{
  "model": "CTC image transcriber",
  "norm": "batchnorm",
  "hidden_act": "relu",
  "drop_path": 0.1,
  "kernel_size": 3,
  "avg_pool_shortcut": false,
  "widths": [64, 128, 256],
  "optimizer": "cautious_adamw",
  "learning_rate": 0.0038,
  "beta1": 0.9,
  "max_steps": 18900,
  "epochs": 4.1,
  "lr_schedule": "constant"
}
Rows from block 6 of a small CTC image transcriber, named by matrix and row number. Rows with one number belong to one channel. Each number is 128 + 32 x the weight over its row's rms, rounded and kept within 0 to 255. All counts start at 0. Numbers have three digits each.
After each channel's rows are labels from the 100 images, of 14976, where the channel reaches its highest value: "top examples" is what is common among them. Only what is clearly more common there than usual is listed. The data: numbers of one to four digits printed on busy colour backdrops. In brackets: how many of the 100.
# convs0: first 3x3 conv, stride 2 (model.blocks.6.convs.0.weight, 256x128x3x3, each kernel summed), inputs 0-127
# convs1: second 3x3 conv (model.blocks.6.convs.1.weight, 256x256x3x3, transposed, each kernel summed), outputs 0-127

convs0.129:101082090115154130124097186058149068126171097068092111116139132113130113179155144094082062107080090112086189058112126148132148185115160156103085086135133151121152079083104081073090135115127124101123063075135139137115129136145113132116049177085105156095111079126111141106150100097131145074100088110089147124106097130130115087157113128074090097173087133105098101106095105130111112110114
convs1.129:090103063119190103085115095097165106155116067124148146081094115115096102099147081131127069106124064119099126117089051148145188083120035150151125100151121134108148093094077116120136101119115124103171142097103111203130129090089146129149136100089109134154168069092127128154072114110091065111073114128085103079119112142069111118125133075128138103111118109104128100138111083100085104108079
top examples: on a plate (82)

convs0.239:111118119090121126143104130088069142137089088167122126109134121057094062136183131145076030106079057127094111090124125080126143143135125142116086121099129082098093113094122083101090083087092104106125104116141138121106166097134113156111116144103085100131143104131140115118152130121123177119142058109110115097072059058126042142167069108098117135117107114137124087083087083135105127121075
convs1.239:135127157154140132067154108140107149105133154126150141166142150120094147149074124121120144153144114134092113130146130159192123138195121162197196132104108119099206121120178174144062126120143133160136099177154111161149153142109167107121249101132147193127134134128142156183124113124114080120114080096171117160166134138122131160098112103116189127128255130127109117148109168120144169135106
top examples: length: two (76); the digit 6 (63); last digit: 6 (51)

convs0.212:157125119081137147140137100098174087146142088120106117095189108207156150091101111108191128115109125162227123103175140115146084113112140072152154092090094163108077136120131137098140145140163125147172082145074102123120163199136118126192158112110114135126139087143097162146134120115103205141118107141135121146193102139141171110168129174098079144138113075156152142160071177086122075173107
convs1.212:156155127128170123151087111132136119091115148150071157052136191078144121160129125121134152131162111125139150098071123136130093124134157121144173140096090136101143093131109060193108157136133142064152115107130129114150097137196125109149104108114119122083098156098159118175142123099144120080096126113121179115130101085102125162132129165123094141125151154141109106118127111129094155195198
top examples: length: one (59); the digit 0 (52); first digit: 0 (41); last digit: 0 (41)

convs0.97:107102090065111155143124071076168050087098096113142125127113074195181163096088106083121178088095100115203094104160120152121102141116156096160175054145091146093134102140146144134168133151140124125142107134068117092123143174088084113151145103131133112121089119095071156150109103104114160106107114132144143134154179131105164079154106163119097139140089093139120115215081186124113085117122
convs1.97:187152084139202116125136153129101135067098158082045138051106150101133103173130120112117161169114124164082131140109106133111079099106167119095118170088132135115149057089129123151109144112150104104170093128159118087148158122172114099116091159095115125074102129114140098154129116135148151069122115049124138129105129079139078126165070152146110122166132118125121142134134125131127161153158
top examples: length: one (72); the digit 9 (63); first digit: 9 (62); last digit: 9 (49)

convs0.193:135114136059115142130113128196146109130140155093157145123163104112118110128133151155119150190136112176112121172146081088087170147138180168115053062132178114131123164131091126171123148128133181184090191177124124138161214108163122156096154113148190076124132125186091156125167121125124134119178153144147128125111099102078146073062153104133135153122110150115217120097086090135126113162147
convs1.193:146131102114164115141075144086129222159196091115106140106019153091161106080166097180157119088120107122150139167153172130110144145125166141124134147157141114124113146088128113094158072158094125145137145128135197095106140118121121142159041121088104091178182121117143107178112109123166077176149079085155058138099092103150127105097149118118111119147130093141085166127154138163145099115160
top examples: the digit 7 (68); length: two (62); last digit: 7 (57); first digit: 9 (25)

convs0.235:146098172125142202114128106100141101206137097073131110110139089162102054140087119134100127133107106133122147082180098099100146130112085185150101143105156100086133133161103090194181077100137085184085082151117130092133158118072118090185132114133201127163058131118120123104123088126119142099138150137112133152135108081115140132060181136112090147166157148108204113119103119110115111144192
convs1.235:154162119125117121139084101096142152084157123128076149073080156110126091120145125174048126136130112145034090140086127096143143135138167148119104146130129111102037111078045095172207135141131107080118084100138152096084119083083129137121069142112150013143115136117122073130129095109102136086169159142162094168131122146117124149162106143135106194077116150068087117156147150138056131118106
top examples: the digit 4 (84); first digit: 4 (51); last digit: 4 (46)

convs0.214:120129061109089139054095061148149092055189153125106105134118136161131155075127141111089174137133128091139118173104110129074095106120120104150172118140035137174103120108095135120114102190109137109093191141069173154148188137157126104066148117136124146116112095126064137105137152091092152115171146095121123106103150138095175140114081152070113135122118143090078168153113128088127087106073
convs1.214:194121121138130137064109131078095198154129174099109101148128127124119161143099092091127177147073073116153157134105199120163103160115177136082106146113109124171113126121111135143068162155134125138125125136166121114144158150149131127113126109169087104099139094128108088118087135158083106165129071070125139096112115091137117129139076110162054131162130127128097143093134133133129098179157
top examples: length: one (67); the digit 8 (48); first digit: 8 (47); first digit: 3 (43)

convs0.169:098082120048127118106129092157052182150101149110179119178120113136172085140110154152154104102133089159139124160147097104157087178144143130159186158121178178160127120135134137113143114133137186161122079131145136130144146133123154139103111147145148100094096123157166127073143179136072199101149073096177172110088068086149102154117163135062109177125131057119088122130075155145155107144176
convs1.169:128071210154161122175098178144118130093092169155128152125124154109098137114159167173171139175091131099128145165138173156102072132098100112076131164045165113085174086165168125158158193094143106095156106131159102140120180148151146081123198127129139145102086081148111147130107162129154162120103092102093125109190151143198126121162150145075112171180140117093094088079157195069072162114111
top examples: length: two (98); the digit 8 (57); last digit: 8 (50)

convs0.30:178129186087128208100120128127183134164128064115149105131135091147095082103150072178155124107136136152094115138176113091102175097134103171082090138087110119105109126114124115185178114082125114170101125150113110090162183106115161109160134137135189100149109113166114152142078131125125121119201209155094118204115072095094137110100152178118132098121165139136156113085128130134148109080200
convs1.30:208153140146136130112073106114164177152118158160058124105120148107152100116149100137096111151120089180102126131124155099153111105094168140123127164137135104096100132102054119160156149143117079118133145129159171108146103147096114116122086120130184055152142113136132124153094162147064129121158146134186060163162122137100124143174102130112123185092122144062091133151165182149039169125109
top examples: the digit 4 (88); last digit: 4 (57); first digit: 4 (37); red ink (26)

convs0.115:087131084107207096124122101125089158141097125107119157145199129122149140161098161134086090098103150181140128114146134077162174157182153143114121124126092130074079143101105193141118120116104113124107123084131159140090126095167211131120162177113138102123110133070155140127103078168079201141101107094090154095091096080143111136097145100120176168116119038088140151120132121162085145197136
convs1.115:175080178127162129119143161143085122096107150146169169126172108178097159123119155134171138094117166132132139085204138183159053162044135159067093130068143147126163097162185159201127106031115076064131124125201138133138153164154127070141158157111147176087067138102129118095128118134186124149143152114104135117176142139151151080147110106107111144133142186161089119067068189101102168153156
top examples: on a plate (65); length: two (65); red ink (30)

convs0.0:111068189071117118100112143150089197114110083169169102143127108104149115093140163175142089076086047147151086152137125099149093204132162101219111091141084157151135107121110173094147096047113158110123120112241115125145125108089129161085125123114145145099142139126177105148109142122101176151134116096135121122152099105092117180176080109120112136091133080123142139129123118118141142133130
convs1.0:104112104131166048115097110080148071127109137190121129172075080076112122043093114096134091097116104090113140144098137153151117099156077133158222090111059116119169043110155181126046132129156161156128148175127083140138080080123114144113179085101134096134144118106147143174153128096110086092060115166125146102136053119154102175157104077136171122177115104167162124113059109087120172149143
top examples: the digit 8 (94); last digit: 8 (64); the digit 1 (47)

convs0.146:113103156095092129093104116091119149119119085126207121131133123107155144096094107166134156117069029122125100094178099120098117182081204155202152071097088163178177127129130113106171119104142175146104106086173082116166089071089139145097137110095116131085145125167169074146102136175089161136113109050144078132119100118114129126134091095100089114119137133098098148143129148099153151113114
convs1.146:159128087155143083137110109061109107111130146187096152184087075090134100099078161111134154097104156118106112168101168141139147092129116131134159057126096120114194041071194187117060125143140147176123155174177064104139080142110132131133177139118130131134128123117141182113166140134151089057081111094130124124099138121163100143127095082136146110200091097156165151119046173135148163082121
top examples: the digit 1 (100); length: four (85)

convs0.111:139139135154118060097146145084118156090134149148146128097084116103162188113181123172119112111130140132094164154052142137089090111131134087097085125155123178112139088065120127131138122073160172124131119149158128109178127108084121161080142138115134181131190167136138084077079186087174058117142123129129058127138124079116140117147115104146159042075196118145098090131138098097135177097140
convs1.111:206152095119125168087154110152137125173094110170101161195103133148169106083146158116180030120113142104166119173064048146166117064178147132159133099150093166078135145122161181155084151074133144130101135150166100117124123069056144130159103102148115113097154127136147170113148102103103114163115090135113129123098069085121167191125128077095138129130100237122155131161093071145109129083053
top examples: the digit 4 (70)

convs0.36:143112156110148139127100179128100119124180103121132119082153114113099100067146074157189150104122103158103092127217170109139173143121204160096090113138110141176206185122172118124140104150127133149142133118105145102179171120140109153117097093096114098090150079171178069140122130174148184126150093090166085123168068096139098075099085118129136107111131120110104128043129117147184132145112
convs1.36:154130093116120091081121109105117117123137179220118098193150113142135108114084085071139141087114113108146129144152140115106157149136119131121128107151124125136140079105191179072092119148124129173127150147176072124156098144100128132112122168106089134123159124137155217127146121112111080100079097124133094122070154107184139123078145073134137072141069089183146178147074144135120155065089
top examples: the digit 1 (100); length: four (87)

convs0.243:094144130082180120129127145167148087159184075086146104094113100176098029148122159166112106111120095139167085161133112141099077126122154190158157153124127127150114159185118132163122137153137080147136216112119156113102171113139108154159147137180129105072094079141164139100187120113135218158121092120165138107151084107157165143141100200152122170155119078120124165118127151107133081161125
convs1.243:116141136121159131103086073136119113112133159146073113095142157105154161159095081105129142148125080138143164137093114059162138157147132114165142116140115147151075119126048095136125194159197119147147136125083143133140085138182146174094057147135136082141178140124156127146127122141127117113066136105121167117152133101064113135153111115153090130143115052183104148115117139108123149150183
top examples: the digit 3 (100); first digit: 3 (97); last digit: 3 (68); length: one (59)

convs0.74:136124100141107119098099107140081144106055117143090115160166183127146121170150127113089070096145157201145108127146125096149123136151144074116133151121081158080108179111085157107133128084131145114136121129129117186106140122123209143147160181103132070159047130105164160144144103187140218128156130091066172067089049067135114119145111146124140102106125064114106122131128131154113143163133
convs1.74:162097194094130120114148137139078146094073135099141148100200130194087154149114140139130154127110133128095120099183152191178051166104118145074081137057144108134140107148179145187116104034119107070119095093161143127107171158125136083101185177117135197078061130092104102099129114104183126122135132132109125128173130141160138118123125113144120139113154159125092112062118186111081153137099
top examples: the digit 2 (91); length: three (59); last digit: 2 (50)

convs0.216:135161097137113091109116126069095095070126136137144102102113149100223194137160134149111131094167107171132100135076118100111087054177081153127112134135063175151072088090085172073131132124137151102085109158122144153136151098054119074127132087101150147147108151205156081078100167127121145087158104118120097151129109124184108087111104098130117084138091086099071101123137126118119113127117
convs1.216:106128122114121216141138147174155167143140129139120156100138105122142083130135207126199146128131158108182125135080092157128139000124118165142138124149119143055152192112120093164071131160136133147128145118117134142058168152170116138132148114146125129124136091125108176120130136119148144244099129121118153125104142108141114146143100152057085142149131140096180008124148039131146087182162
top examples: the digit 8 (92); last digit: 8 (54)

convs0.18:161123134086092111113129116134125098224122138079167098172117086088158078150086116128116122139084085123108124106204103092098119080126118148124156211154142121121170121194114117140198076120124102122063131133145157112160084117115153158186133090114142093161076112086158157128071133177132153114134131131112130145118045088115090081069151150093108160087126095138131109087125142122143118086158
convs1.18:138136117163067136122103060121163125125148174181105133079128138117064123159086080162020091131195101154013085109147152104163140133119138113139149126123145118130073155163090146120168145108119114109101065116148114085141089140104106186098107145125125039131105137109151116120134089127062148095152113135127089135110141153052126143136090162151150158061108122066106150148161171129058162146112
top examples: the digit 2 (100); last digit: 2 (48); first digit: 2 (39); red ink (30)

convs0.76:214081150091061196110117079132143089200144099103123085130126096098143132125137130102103131106121093151126111143175122118162112083133099096155089149137132125103122129093117154153213100094124122116100107103108132131164084144117166143231089140150116075175055106072126123086101048165137133128122157127101151137095108108090106092086140114072106132097155105156140147124154137108098146148184
convs1.76:159154141133062127095110068146154128119149185182100128107145111132069094162055122135053124147186130171030066084147138119145124115095165099117156135118123116135114131115106148177126129137122094127074066130121126096149059173146096178129111125095131085128115144070143141124146069117097097088175117152127064132118140128063104163119063138158158152068118152089145152145117158121088201136143
top examples: the digit 2 (100); last digit: 2 (45); first digit: 2 (40)

convs0.120:115120149102130101096141130147115082133137097124146202148122171081116169073124042127095156072144157220120085159143123141158149113177141139110144111051122121117152092137124152117153192136106137191109164093119093148094125072065093142085143078087206095129130079144145079142090109145112130117188134134096146118137122124151144075129183147140099111167095134086152098135133083132105123096169
convs1.120:123115125160066204100162117149138081173134104168122105107111120129098082159140106087176112082073086125166105138163122107123132027137128153153164115141105108134117160132127119091084120112117128184085164152130144119128123179134132112132100142047135111159131120172069163136096171138113172211118105131110086112143169121051098128115126150088124057187121068096144069125134063106127099139157
top examples: the digit 9 (100); last digit: 9 (74); length: two (66); first digit: 9 (53)

convs0.106:129131134048101138122108081159131107183191141111143198111140157129151129132127133118122211153086145142152115131115131140123132146136110169095079117092110115159148094158094090138107141218138128130136168179071144136162111106201103124108163111075125057127082080129066134116145090167114120114121145120145145123102086115122162108113130159055114165157089194140172077084132115112114097202133
convs1.106:186146124167109149123126097096100166153140094102102132126060092090160118121098112155139165115169125099136076132086123087144156097139138111128132132129123115091094113096129100107148092160091164194131138160187152119140096120173104157140063086068090137179128146129171135161184153070164159116116074100139140115133087091087090151094119141139139113148150103123067143139103126162188151135188
top examples: length: one (68); the digit 7 (51); first digit: 7 (51); first digit: 9 (43)

convs0.147:098095092063129140142107148199145173185136137097179182152171167152151088163107142140135105147118116187230144130149099085175177131168128134141124143147101148153152157129137171118127172100139148155138168182162157127103169132170141152120203098120175119147142143166140115156149126122092231145128108081158150140137069106163136165123154172106119160148122147108170097130108093163156126179130
convs1.147:062081160142128105147074160090111075113150117121076141114137187074112138093160118139151053139089109126128091130133097085095111080138073148158171126114124120106145086112082108118143203110136132124102108132139087125122147132123091140108123081073156111161114115122131159180126113104146125136105085143065125130175119102128134166102097140072106104130147108163095084133148118063096134126111
top examples: length: two (97); the digit 9 (50); last digit: 9 (46); last digit: 7 (35)

convs0.95:163148163130089148070138190138110099110145166134109188088188122102147138117169116136110102165161091126137162134157084137126087205118186096136109101119193169089124171057142117070106181114129175109190137162136116152148158149123115099174125084145126112135099148138130135176235119123187104123158093115110158117096143085142090152096129087108083096163102158119139160128118111137112117194123
convs1.95:100114121150138114150120138149104156097158075000101169096143107113088149094108176142110168126153151104076089148136130130108102147104158148116141143141127138139150151118105137152143146158106134113084086082121156125093147078144122165107104158082139139122168137102129086150142124152199136127157123106102117149124127135128127102079083155152103065163102052166168140114128099136172106133161
top examples: the digit 7 (100); length: four (71)

convs0.23:110082036047095133088122113113134100117172149109088095124101095116102138101117138101101142160096097177092097160111137115109108108128098071140162142186100135149130142078096115079082086181113127135143112081032133152135166099148119143139085092142098093146166123104065103129128102105072177127098115137135153140122104201112113094124085117097106139096155092156171133125088158115121055077107
convs1.23:191095133150142084096110097072149159142085144143143110149083054118107146142099096090111114140143074115130124084079176161156061132098119112102136106127146156117139130182185120163099135135102100121113098059134135159103070153158117074114147099166160131130163118131103098098126113098114108118159087120146113104136101138132115127174109098114126152180147142090135130093117160111117089158181
top examples: length: one (55); first digit: 3 (42)

convs0.89:118113186086138131148100139119127195076198112219151129107104090183144135121222113159156098117081139151138154146096162129157107187104180125165143070123111166097136152130148112134172093076151140145164121135221119174112121112138100181064140089122117102129154137138143120176106158119110154163136138102162107092154105118088152159212104137101114119133179114167137129141150125124157169121152
convs1.89:092122141151154102108130110134114060135106128133072155162107164101125108069095123102157054135106096116135104160128081161140126072177079156178190092122082121095205063136153158124066160115174147129123092188122074126153105108108127112118219056088109169132133126137147144177129129103098098095109044107051135127107086130099145192136103116091168104106148142151095099122106117092076139100089
top examples: length: two (62); the digit 4 (55); first digit: 4 (29)

convs0.65:121165097095083108086162111164135097098123130126169089113095114152218154122107118118173156105159113158153050186092094112132077120148119112115178142147093184129098092130137186098161086162135174089147132155107149124135107154156112094089105094164169116126113150168138059038076138090120129106141125118159102107165120146127155140140105137110123174126065097082108125200085170136098097119171
convs1.65:129114119132131219150154184196122188134118133141130126089150136166107117140152160128160135139078138086147159162123139110150096060079104149059114159135147146048168175121145089134103155099138111105158120100132106122097210123164058085109126168146135151080149097135102153115116164163141136218027105104114109110173163122186109144165121167100080121130101146088144048162195070097156109133167
top examples: the digit 8 (100); last digit: 8 (78); first digit: 8 (71); length: two (55)

convs0.105:151098154111127136105094151152147155114080132094085106163105112160163146073122168144147116098187102163155110164089096148157120104144082121168082157161082142097097078110118199133138159061180126095113140153186121105144158128101144139103148102100152146127086107163170139052176144045122133117158133136083130207179152111132129176114136124120116130143051050089083148131133082150139134143115
convs1.105:085094127108141116099104101163111108183107112166063086121132091127120119063131149085172043103146129123166139101123125123089110097154055152143138137080068097148157201101102114128101104113149122161111176121096099132106102139194065129121124087114133113145148138135139152100128118099117082252115122190096140036126054113125135153130171142127129101183126158139162125108134054075143137190204
top examples: the digit 8 (62); the digit 9 (47); last digit: 9 (35); last digit: 8 (35)

convs0.148:161140161081186192131129102150135135129097123150121111164145125167152101069132120179161133073151145219144135124138139120124142126141171184109103140116137177172183185163152144186118109076115138168171150127107124117162229079151162180150118168139174113119161112188163137121153136175099216174207139149128156149145094102146154131148127093109136152121157109126145155127125097152134145135142
convs1.148:089112101111088177120028129151126041158100143152066110155142172118131104086143122117154122113171108130141177143087086122148116094098100099114134133121087136106127169102113127109118103134160172149131114155108055146155095141154108159120101060082160102168136095159103146148133151160116143173096153120073161073128062142101109162164122150126155096144079085116136104122125094102117101208171
top examples: length: four (80); the digit 1 (71); the digit 7 (47); last digit: 1 (25)

convs0.220:094102029103097125147195125117133075104088133142153089143099115155145169134132130069176191130127153136105118139065115121121085130144103086122174106121121174131101099099127158089152141173173163085142124110088123120109118162112074076094129116150145147126140150137077092071124146068118131083109149109145122084172120162101153142112087081121087147119141083132153124217069135120064070100153
convs1.220:188133168118136183140145149149077165133086157137118063106092135144096115182148168143127193151117152086140171139099155114185118056120127103082063159098114164090181142145210102103098156161152162167134088115156117098136187163147077090091153108173153170022090143133127129113125174156096166141110148083126157139161156093171132097140117158140141159151162098075171055131152122122153119150161
top examples: length: one (71); the digit 9 (51); first digit: 9 (51); last digit: 9 (35)

convs0.88:175115139089185138105138147126139121093102115113109148088149116119137094085099155205129115055084096162139091113201084105136134138112174140136116110105114185143153142126167142135122149102169101158202132068147176136148166107118141182098108113130109169117130134169170074126131153161121202126150047112126120096147123075132088169096113111081060159119171082162110117131085090116134109110062
convs1.88:191090093130153111133111121055158118100150120182086154188118074108140095103109133116147173094144141116136123131134153149116189084083131098128141043136097126139171097106200147114093138133111116166110160166239095147129077161075124160182111093152136101172128094101108195149161133113149084110151122118128110112107072108161102119123119104139119128188058146133170130104069154130153132080087
top examples: the digit 1 (100); length: four (97)

convs0.157:124128120162185187133115137117083128128121100120116128135123091175136107094152137178139071143129097173149149076137108147112130140103119121132061079098122190117169163158118138137146163014138117154116118109122068150142199114091058120150114118102130100117119063142152135127202140124110146121193105099118139214157133102154078164093136119100155120194136101079094107070136098154145118151145
convs1.157:068113062087155131107068111164106098188099087110114105088174114151149135070125159113148079095132149113184137142122068112141135144152074158125086101109119125109131155075072140135131101089119100118166157116088078134089109160193112125103097111082086088085126126159129153054133108119161110177108123173070133083084043148106132174117143137091128081188080072115165116145155086085120136105221
top examples: length: four (72); the digit 1 (57)

convs0.85:090102153151131106084144101092134167093131131154117115087124096146108157049128094137196140125109136185159099099137163105105089135063162091110111051063108176093134142077164152095130133115126134141163102068169097152102138113131075107096126062133135100058170143118160080096094074118094144140122126069141092082217111144085171139133098112116137099112141103113132124147128121082139154082148
convs1.85:174160061128143084118100071119160064168097082168143127137110145099148060112120112122163101070103132083180154172077131122157138050161140129173138034142047140092132052147212137121101140124088140136131136108158110093094048105127142101137139121088106109110103126150128174095127100119141124068092132128113154119083127104067119168114150118090118106156092137130122112149056108156095129086167
top examples: the digit 4 (81); length: three (63); last digit: 4 (41)

convs0.177:153110138237110130128106119092095101156072092095096115079091111107131113093097115119089069181125104110091174102131095073103110095086076122086072106132147130071119116105100080121102161081119128109131062081156144109098102106121086132124070080100062109150117127112164116090119099123135095118110066086099112163117134125107083134091134093121127116129096104094104113102164111120111177066068
convs1.177:098100117096081111053095100134137144193106068133136086101142099156106087105108110092137097099121110093142106064122127107159124137131102151100059105108098101104111163099099136144091093106099099097098158086078098126084121130099118102115084137101128098081082111083130109044093089091075076149095122229119102103107096108105129114094114111140102118078134137096106142166140109143109125095109
top examples: length: four (97); the digit 2 (69)

convs0.222:203138211095110120084143205137126093091119141115114112136198142129105126138122093091128096148216067131111098147158102160134122166144189086127113152138183134083135179094118145103146143056112156136119146172134111146163127095108146099183106122149156094134090129112127145158241111136192152107143133161135168131077131113133082073112140117071099138142116111127143113159135130143103111165152
convs1.222:124107120107139087153120143111129149129170067048066110105092106101139124074122163122107145088148146102073087146132129113120130135108154148122140140163138151145144125083103149146153111135111150124080105111113167116113117101147102168137087113056148122132160116106138084174177104127183097125132088079128114098134051122135088118054103124149092068164129096153159151131128085159182122147159
top examples: the digit 7 (100); length: four (82)

convs0.122:151141122163079094121117132077121108109132163107143101131124150087191153175150185168107115106135098070120135096087104143077108094124082182147122111137114191176086139074081104168181121116208173147105080150143099127136115121078118122153137079119147212114117189164141105084139225100138126104134127150130116173094114079166101126122145125150135077119138098118065131140167147116149149137164
convs1.122:150121096088087201146120094142140147130130075110153149152115122135163070137154196153154135111141159078136126148040088143146154041107117139140139068166102156055151137109147149172127107167166130161099129175142104129107130126116112169135173101177109119136139090134139149118119128090121122159150159129128143134096135170127132140131092104122142143169112156072173101136118087157117150139107
top examples: the digit 4 (100); length: four (70); last digit: 4 (28)

convs0.87:224087163081066192074112112118189082187123081144127085117122129113117120132149073102099124122112119152115097114151122106124118102124138087108115162120110117111101176071118148149205083077105132144123118110101147144118126141114176158197102127130121058169086137100116140098125066166175146117178185129073155119066091107115086059130127137086121125118143090106142131126131106129099131105166
convs1.87:170178161106057118111131095161156162119126162112094126074146084149067129139053132126031145118144134159017093088163163146175120111131175126120125148113107129138127131083106166207112109124112110108071034123105109111151100152125102146107122160067140116103114126068119082133146078135118089085158140157140052128113117151079143155105077135150129142081120129098127150119139133129102196130135
top examples: the digit 2 (100); last digit: 2 (57); first digit: 2 (39)

convs0.140:145093149050106112121145141095121136112120140127130170107204109097127091118136158178172084134116084149121088148191100123149168204066193171112123088109166152135207148127156131097152136059109178141108135141100078132189109101132074073128125088139144059111120104175157098195164153143151121162175110104135099131149091150130117102070104127123143110136149088124116124110105142164141118180127
convs1.140:143104081152191058149099127151112127104168132142067114145134116140114126101080132110079125101147133116073120129174132118131115175107091134097148099130175133184140071048161164119139148158132133156134144125125110078150138122130102162091134161094093128143194137124142156141140111115167130087104091068091111113106100113189124123137139130146132064184090026178146171112118156109156171100151
top examples: the digit 1 (100); length: four (87)

convs0.159:095136141125186133150160078146095158090147119131152104115139080149102144063137122167182092117146157195131117185114166120111048093092126164128138142106128154106123162109123118149150120067091176161120138156114138215167187060125021110114154068188163072104155134176118116106108107102072166147178112132160118133143103128139123115151149094125160111096158110144117131139110127127133154093165
convs1.159:154100045115093134063094089123164105192067085151112089134113128135133154063121084100174059082103108140179141137150050100169134096133076158144128068137083109111136105127097165090116073076139107135080130121119094139157039157132095105149105093123090094150112118156128182122130081132107105107142077103112134053085055151051110153093149123102133065109067146118125128121095087129088133140153
top examples: the digit 3 (63); the digit 4 (56); last digit: 3 (35)

convs0.53:135149152120026079066129082165171125070157160122144072093145111075149174106161114162094109077126141114146120169083125067109097086137103159117131172156080133148089117080133075144096077137106185107109140171120141093147166134117149141119111101144123135132097159127140130149066132097134109123135159157123120173065142115108125109146104133126138138024121100117062100148150140145142114044112
convs1.53:177142112097103152105127119106146203145128162162149121148131063167144130074149142124153104125099120107151105121108115142141159135147153141160141130161133134105094139154071161140104142137141133121112162162184157132136142067055101136109126087189123066094141031103100119116078131079073101183142120140148099131112090130172143145140142069133125148086084255054152131120155109125087074108042
top examples: the digit 8 (100); last digit: 8 (80); first digit: 8 (69); length: two (54)

convs0.71:100147133121116135113119152144081133123038138079188161130150118116145129095164145150134054133108126101152108163147120125156180213117149135158163131140137181138181131136095113133150182043089142139092126185135115074177151144100080151149121064124136082167120089161151146173129139164098099195133069115093093188113097127084084177105095126122148083122148110097144118112093125146128102179117
convs1.71:091067106115186097132068113135136161163088091110105084095109107136105132061072132121096108136156094075151140059109126119133112122080070108078093107121107112072147136101123155094118099108131058112123160109125079115115113096162045143086114095157102082091145089128135126068086096121104089173111098101132112132129082129191065051136129127105147076176115079108183140114105113104133112121181
top examples: the digit 7 (98); length: four (54); last digit: 7 (41)

convs0.234:127165158126077102082117136209141183095122149134108152126159119122093060093151156144095131114137126103105067162115110124154089095116101129137139172112108089097091140140118105107135178141079140138093188167155145125125189098199148157100185086218106083099120075107159204165119110128107185223136162136143131103095093149116150134130166143116145122086126110094147145085144121163131142103123
convs1.234:150147117110107099098115110109131142127125136156108060131153167140141194153082027096119103142073036125193171134159110067121140206159131117152140134121112141152068121141053143085148151120155133098133148130160137118162089179125161112108093143151124101150150130145131078145081099142113089149104140132121136152151157140118141142113170102123092112105108157139051162149146194132101147160133
top examples: the digit 3 (88); last digit: 3 (62); length: two (51); first digit: 3 (30)

convs0.144:166122158113082126103179134115161119130131130087146174100168116155080140129141141150095132157146124187168124147179076131146135141123141116123104111111153149034079096091100116118131182114123130162075142201161121148142134096086087095166198092099168079185081104170141133151150119140126141176172123149067121137129107134079144137102136061148119095169092106122216095160085102099092102165127
convs1.144:115130112170119096164102125161138175126210073072102102063115139141092155111156097182104082135152114130093103132176078092105142136125116143149151141172134142155111153112084078097166116158113132102110092076097166114100140096134104175127007162069139111149154120111132100157112114126153154127147123110127091148100137124098134127128111160152107078112136071126100166100150103124141120150180
top examples: the digit 7 (68); last digit: 9 (31)

convs0.172:110131095125134096083109080121140155084140141140086075126147140160157140117098135131103117095124152101153141094050104111147174127141135066072168129145036103077106121108068169107119130121103090073097139113157094106112107128105196135127120179078107114081112092095078135161067051145144136103083170154084122159135132136083126092141074119132164086075108085101070134132169136104113139094129
convs1.172:120138153131188133109073156113099113135062164157145154127164069163093149051126156146168138151163134128154139062172134182140061159072130156078137162054128091160147074153140156201094153116132100103165125129150127137142148172161099120147134111128152131101072127092148113126123124107154094110158145164141145120170067140141132094122116132152114171095138172158075176049100163143107171147144
top examples: last digit: 3 (27); last digit: 6 (26)

convs0.168:083169140139064086088132158212124159105126118108119187104183138114080064127133108137094166112110150110119081183125080092152109114119119133103129131087128113085101126139132084090109187164080138139111203166150160104092195095173148131104202087176100074109118098123150193176104094126106135186154123124130133082076081126122159125101157157097129128109113113106172145096114095144133133127106
convs1.168:135125114121113112120127137113130128151138122148119060143140163152141199142103035114151088114062036128203147113178114068113138212135118133148149156142125134152079142143066145074166162120127125093122141132165155135141122170108144122122076158136155082162169121146101099145069109136118088160112133136101127153140174130132135134089166112136079096104113168149055147152162171143108125153134
top examples: the digit 3 (72); length: two (60); last digit: 3 (57); first digit: 3 (40)

convs0.197:120113090083112132129158076109155102090138080154133141119123132150213142110115092137134161096073111148190086088183135114130088133116117064146204071091133197164085111100101141071178128185139120150137105127080100110111152162152085131172160074107129128120123079176097129161101141154087202135118110144151141130137107145142141121157141169082123149147120063128115135192078180112109093127119
convs1.197:176129117140136161148128148181104118144107121111064135022140149101116116161164145126154170156119132139147156129122122119145127027117135142107137138123120131078182122123132083162083168114130138088157133109154107128114144202193107091137137168088130172078126130130106147151136149154125139144098106095099138142160167095099082138153118191102101112163127098093153056128145106111142130167201
top examples: length: one (69); the digit 9 (60); first digit: 9 (59); last digit: 9 (40)